A small contrastive audio-text model, trained from scratch.
Model: encoder activation gelu, encoder moe top_k, text encoder num experts 8.
Rows from block 5 of the audio encoder of a small contrastive audio-text model, named by matrix and row number. Rows with one number within an expert belong to one neuron, the router's apart. Each number is 200 + 40 x the weight over its row's rms, rounded and kept within 0 to 999. All counts start at 0.
Before each expert's rows are labels from the 100 clips, of 14848, where the router gives the expert most weight on average: "top examples" is what is common among them. Only what is clearly more common there than usual is listed. The data: simulated sounds of rotating machines with and without faults. In brackets: how many of the 100.
# router: router (encoder.blocks.5.mlp.router.weight, 8x128, trained with AdamW), inputs 64-127
# up: expert up (encoder.blocks.5.mlp.up, 8x256x128), inputs 64-127
# down: expert down (encoder.blocks.5.mlp.down, 8x128x256, transposed), outputs 64-127

# expert 4
top examples: speed change: steady (65); electric motor (31)
router.4,230,254,176,109,208,196,185,168,135,241,281,200,237,145,137,144,306,235,186,109,200,253,175,153,180,244,251,241,174,266,166,201,251,237,252,251,219,176,246,212,217,259,181,178,204,279,185,203,185,211,156,235,268,206,194,293,190,184,163,159,202,180,190,229
up.0,188,196,191,255,244,197,266,241,121,207,197,182,180,274,220,184,205,157,160,198,142,185,246,164,254,182,273,202,179,191,31,213,190,258,196,134,241,197,196,221,183,181,182,195,167,181,237,181,250,200,186,224,191,181,204,204,183,220,220,252,175,220,238,224
down.0,186,243,87,169,185,206,189,165,224,194,184,256,183,188,280,172,251,201,207,206,129,217,207,147,212,232,216,238,232,195,285,237,186,121,195,210,189,224,199,208,254,211,189,219,175,114,184,264,282,169,178,206,186,166,221,156,202,147,278,241,211,161,201,209
up.1,168,213,249,142,123,191,211,264,205,140,254,240,203,232,216,216,163,104,196,217,165,281,238,267,194,169,261,195,162,203,225,162,255,143,179,181,169,162,215,220,201,158,214,203,215,152,185,143,229,239,164,276,298,199,224,265,242,160,237,236,250,169,167,207
down.1,190,239,250,218,167,180,164,194,189,191,173,156,188,83,129,203,215,182,150,184,201,246,214,252,193,169,146,144,166,188,137,229,177,221,204,185,208,216,219,242,168,220,229,189,227,205,313,229,263,225,224,122,210,216,205,180,159,227,215,237,209,209,251,217
up.2,191,190,215,234,215,214,174,171,164,218,224,253,195,141,141,215,283,173,169,145,239,193,196,192,169,181,173,179,248,223,237,235,175,248,150,203,209,265,136,267,194,225,206,181,244,205,247,186,191,233,242,246,284,200,213,207,227,179,257,209,118,232,163,179
down.2,225,227,154,279,182,263,225,163,163,193,201,211,225,239,274,219,115,141,192,144,177,238,224,223,263,170,235,234,163,216,141,158,180,225,214,222,240,209,241,192,273,145,135,206,215,199,238,193,188,151,240,181,177,159,205,177,213,217,189,134,252,156,145,207
up.3,123,178,219,196,185,212,242,262,200,220,231,239,250,140,150,146,252,226,143,141,236,133,150,222,206,244,259,200,234,254,272,196,168,231,172,212,143,209,186,208,190,219,283,208,273,190,180,252,219,151,199,213,289,213,147,183,265,202,261,226,201,190,117,191
down.3,231,197,223,242,242,209,211,210,221,225,193,257,190,192,203,191,159,117,181,192,149,182,286,202,194,193,157,208,179,191,190,185,240,183,210,150,225,220,200,181,287,135,150,191,161,222,259,187,145,198,251,148,187,131,220,283,84,195,214,160,322,194,250,176
up.4,238,81,148,174,208,263,207,235,194,159,159,167,239,238,189,175,201,195,215,182,161,184,178,200,212,158,146,190,161,187,256,132,197,254,184,237,175,177,222,187,188,201,207,301,211,144,195,194,221,189,253,127,172,155,172,197,257,161,252,163,184,188,239,129
down.4,187,89,181,175,267,187,164,242,208,175,185,176,249,224,228,168,210,186,138,158,216,202,172,240,164,193,198,231,180,142,217,192,185,198,270,192,145,132,186,226,232,212,215,163,159,175,239,220,173,162,210,249,224,180,165,253,122,215,200,192,193,198,221,158

# expert 1
top examples: speed change: steady (74); electric motor (52)
router.1,158,243,140,294,193,248,245,239,206,228,131,192,171,172,222,266,140,234,161,210,232,228,231,190,182,137,169,149,261,207,171,282,280,169,162,153,196,214,146,169,124,140,239,176,192,212,168,188,247,188,282,150,180,158,271,152,214,195,215,241,215,234,206,198
up.0,164,198,253,232,178,175,159,169,223,124,176,185,213,212,226,154,257,158,196,209,195,275,201,239,206,143,238,190,152,198,207,261,251,222,156,207,166,198,204,199,238,190,218,240,211,188,208,206,206,191,172,138,317,222,189,176,141,144,242,170,227,223,260,167
down.0,152,213,198,225,166,196,302,186,204,227,262,213,165,146,134,207,153,251,263,161,183,259,228,172,214,175,184,169,210,205,224,172,149,160,202,171,176,164,179,179,204,189,240,200,267,195,236,204,152,180,220,161,248,257,205,157,186,258,149,271,206,192,251,254
up.1,177,189,219,171,158,155,271,181,171,186,194,177,213,198,201,223,235,239,220,194,223,211,196,220,274,218,217,211,215,210,186,177,163,216,221,186,305,184,201,220,288,171,221,204,226,116,225,198,225,249,263,167,185,152,205,221,245,197,222,174,250,228,181,96
down.1,162,199,166,264,240,274,132,203,254,211,202,254,200,180,169,212,222,182,267,190,166,166,187,262,147,216,211,182,225,114,181,297,273,161,186,169,111,232,154,215,186,167,273,262,247,243,257,206,165,230,238,204,205,177,209,203,181,246,149,248,130,189,180,167
up.2,176,233,166,197,235,263,243,212,194,278,227,210,223,173,146,187,200,228,184,226,238,163,226,159,184,249,82,236,158,219,197,206,164,211,212,231,154,186,183,170,216,166,156,209,160,214,171,127,123,183,181,202,260,161,211,235,125,195,153,157,289,191,181,251
down.2,193,272,216,210,150,149,164,190,170,219,222,191,203,203,194,228,252,178,210,245,255,230,260,177,142,130,302,208,210,233,209,273,194,201,179,245,201,232,158,256,198,224,198,212,201,150,210,157,208,225,138,169,144,180,137,141,244,181,292,216,155,232,269,147
up.3,215,201,207,217,269,252,171,217,165,237,241,189,249,241,171,199,160,181,269,117,234,166,188,197,192,298,130,197,220,208,231,214,180,208,293,237,259,190,193,291,256,199,179,216,261,203,289,217,162,177,229,218,193,186,222,177,154,168,178,199,153,180,200,288
down.3,204,223,205,218,226,184,183,295,187,127,131,335,152,202,189,231,198,218,170,116,207,228,284,214,184,213,278,233,224,197,223,232,219,249,161,180,212,155,192,185,191,188,225,180,149,213,200,231,177,221,169,195,171,207,174,240,277,165,237,197,163,187,236,191
up.4,225,211,183,268,240,157,255,266,163,218,146,218,201,222,241,213,126,217,250,204,238,255,207,165,203,219,206,88,139,261,237,201,262,278,222,154,176,240,205,195,216,150,155,234,198,221,211,219,251,229,222,168,167,232,245,245,141,214,184,248,206,261,237,207
down.4,229,178,186,118,122,170,202,262,156,214,254,176,211,256,171,221,235,182,199,229,107,186,202,195,171,222,185,226,192,191,228,214,228,152,194,234,224,180,287,221,202,226,239,169,168,158,233,263,114,198,235,261,233,170,301,171,218,164,255,154,255,208,182,205

# expert 5
top examples: piston engine (60); compressor (30)
router.5,250,223,224,174,238,181,200,164,215,104,244,152,197,234,143,161,168,138,199,204,183,162,185,203,185,269,213,241,218,198,222,171,96,222,226,260,240,188,268,254,258,200,153,221,233,247,197,231,189,209,217,223,174,265,136,190,138,203,184,182,186,184,167,234
up.0,193,241,270,141,181,264,172,173,163,219,180,146,224,174,232,198,259,255,211,241,200,188,203,184,173,261,258,259,233,207,188,220,179,201,191,224,210,234,69,175,238,190,212,182,183,212,186,189,263,238,196,154,232,223,171,188,212,115,198,209,139,267,167,265
down.0,136,186,263,229,176,286,231,198,246,224,130,218,278,162,242,255,218,226,153,198,215,237,182,225,239,234,191,128,131,149,224,206,158,208,252,208,241,212,193,153,260,218,191,249,243,215,199,209,131,218,192,205,260,257,216,233,252,265,241,262,175,221,168,222
up.1,177,218,261,205,143,251,206,244,161,206,208,215,161,196,171,191,274,210,220,139,224,210,221,188,283,180,275,164,183,201,174,217,254,216,215,153,231,153,153,159,224,209,214,151,230,180,173,194,183,195,220,193,259,255,192,220,214,165,124,90,124,177,186,174
down.1,203,180,192,184,195,182,186,114,177,175,168,182,214,196,228,223,191,147,222,223,209,201,169,256,212,230,207,237,161,235,161,208,169,181,210,332,199,258,295,255,142,205,252,218,165,154,186,229,213,233,207,210,218,134,204,192,183,216,244,205,227,167,165,224
up.2,130,190,190,165,310,222,203,203,206,221,200,234,269,184,204,190,166,151,120,125,152,235,246,142,188,165,171,273,242,173,215,182,189,238,154,186,211,233,146,187,255,189,134,227,196,168,190,206,191,153,241,195,228,132,229,220,221,163,168,179,144,189,189,245
down.2,187,205,104,268,198,130,190,200,198,208,187,236,205,180,118,151,215,201,299,140,134,120,156,227,240,231,206,169,144,185,180,165,220,271,184,187,229,257,266,192,231,236,155,247,287,147,231,221,162,126,212,269,216,229,232,222,154,160,161,185,168,253,202,197
up.3,155,193,226,204,205,219,203,173,210,193,222,160,264,215,213,257,248,216,194,207,248,291,206,249,204,227,184,207,104,249,187,213,181,200,194,178,214,231,183,167,177,158,210,165,136,181,249,222,182,197,225,223,170,182,228,228,122,149,148,170,226,239,205,218
down.3,228,189,222,204,241,204,230,184,260,162,206,179,231,288,187,214,156,210,182,195,271,152,265,255,208,139,234,169,230,212,152,223,191,184,203,148,295,171,226,140,189,217,112,208,108,155,183,193,213,210,138,194,225,211,224,178,197,224,152,147,211,197,159,200
up.4,191,214,220,216,219,226,211,217,167,239,199,203,138,225,196,196,201,170,256,205,176,144,203,164,181,152,192,235,176,147,172,189,205,159,222,188,280,164,195,221,224,221,218,247,221,181,142,258,205,156,246,190,167,259,239,173,258,219,306,280,92,185,236,111
down.4,246,246,174,222,227,198,160,139,179,153,210,174,252,153,197,159,192,249,197,158,239,249,150,136,301,162,195,234,182,225,173,206,142,207,155,283,203,217,240,214,147,191,201,159,301,135,212,234,266,125,205,223,189,200,230,128,154,126,169,189,258,241,170,202

# expert 6
top examples: speed change: steady (85); electric motor (53)
router.6,224,179,227,212,191,216,177,242,259,220,179,190,136,245,235,170,160,190,237,202,195,159,184,162,198,249,236,218,209,203,226,145,196,145,205,225,154,159,147,182,241,232,287,232,146,152,162,192,204,252,116,297,227,161,200,163,270,181,237,179,233,172,223,220
up.0,218,187,235,170,229,213,215,161,194,247,288,175,226,138,154,226,257,185,220,206,182,206,231,194,221,100,171,198,141,213,188,204,231,202,221,166,259,221,162,284,280,220,165,210,203,221,180,225,236,247,240,242,235,208,283,194,156,194,107,215,218,269,241,198
down.0,201,206,165,228,220,166,211,167,196,214,166,219,165,135,229,128,187,164,221,153,139,183,195,247,204,204,239,158,239,243,150,199,165,234,132,160,172,214,269,172,205,201,186,155,281,197,224,214,177,192,126,236,169,205,267,143,171,237,258,228,168,242,225,181
up.1,200,232,238,289,238,202,261,160,142,176,216,276,171,210,220,198,162,184,190,198,226,211,187,171,159,110,210,183,259,231,199,208,223,146,263,223,186,155,270,214,195,173,256,216,242,202,170,259,190,123,252,213,187,280,233,186,185,195,205,283,179,129,242,234
down.1,185,209,205,219,202,302,154,244,233,208,142,173,177,178,171,138,156,162,247,211,230,243,180,221,195,144,134,226,245,217,149,221,190,183,145,191,249,162,176,135,243,262,188,224,218,180,258,156,236,223,134,264,233,241,199,174,172,187,188,154,218,223,169,301
up.2,190,166,248,175,259,260,134,132,141,131,199,184,210,183,164,264,193,192,183,258,195,177,209,254,129,134,246,190,243,214,153,248,237,166,259,253,263,268,226,231,223,181,197,210,164,238,175,217,227,215,286,205,183,240,241,159,159,201,263,213,196,244,186,221
down.2,138,207,177,185,209,162,233,198,264,253,185,225,137,191,203,169,253,229,223,67,215,283,182,206,301,233,135,202,175,177,204,199,209,237,139,173,242,219,224,188,237,248,171,198,264,171,230,157,231,133,134,183,191,184,216,229,224,251,135,88,276,202,240,215
up.3,230,160,223,140,239,192,177,156,201,245,213,215,222,165,202,267,190,166,153,324,158,227,227,144,207,115,171,204,200,126,241,214,207,214,160,150,260,188,193,218,228,205,155,246,192,178,232,218,208,181,254,270,279,282,195,170,166,164,186,234,190,199,178,268
down.3,176,252,226,143,162,138,164,251,214,196,126,238,165,199,150,139,201,154,225,164,174,180,166,188,216,194,203,136,270,201,152,288,188,200,209,193,253,155,226,209,251,245,276,172,213,125,158,194,232,193,167,217,149,273,236,142,133,186,170,261,214,168,205,202
up.4,223,243,233,196,186,252,187,190,201,185,191,214,173,253,188,248,211,169,213,176,216,216,260,266,188,220,176,211,152,178,145,164,176,252,188,219,199,190,227,162,271,255,191,246,153,178,159,119,148,236,235,125,191,216,245,210,239,156,227,180,274,176,125,200
down.4,201,199,115,221,222,188,184,212,205,235,215,189,195,138,213,237,141,177,202,167,152,203,198,272,271,181,248,263,195,240,163,278,196,229,178,178,206,202,169,179,186,204,214,244,165,229,269,162,231,155,238,224,238,165,273,168,238,281,183,150,166,224,191,110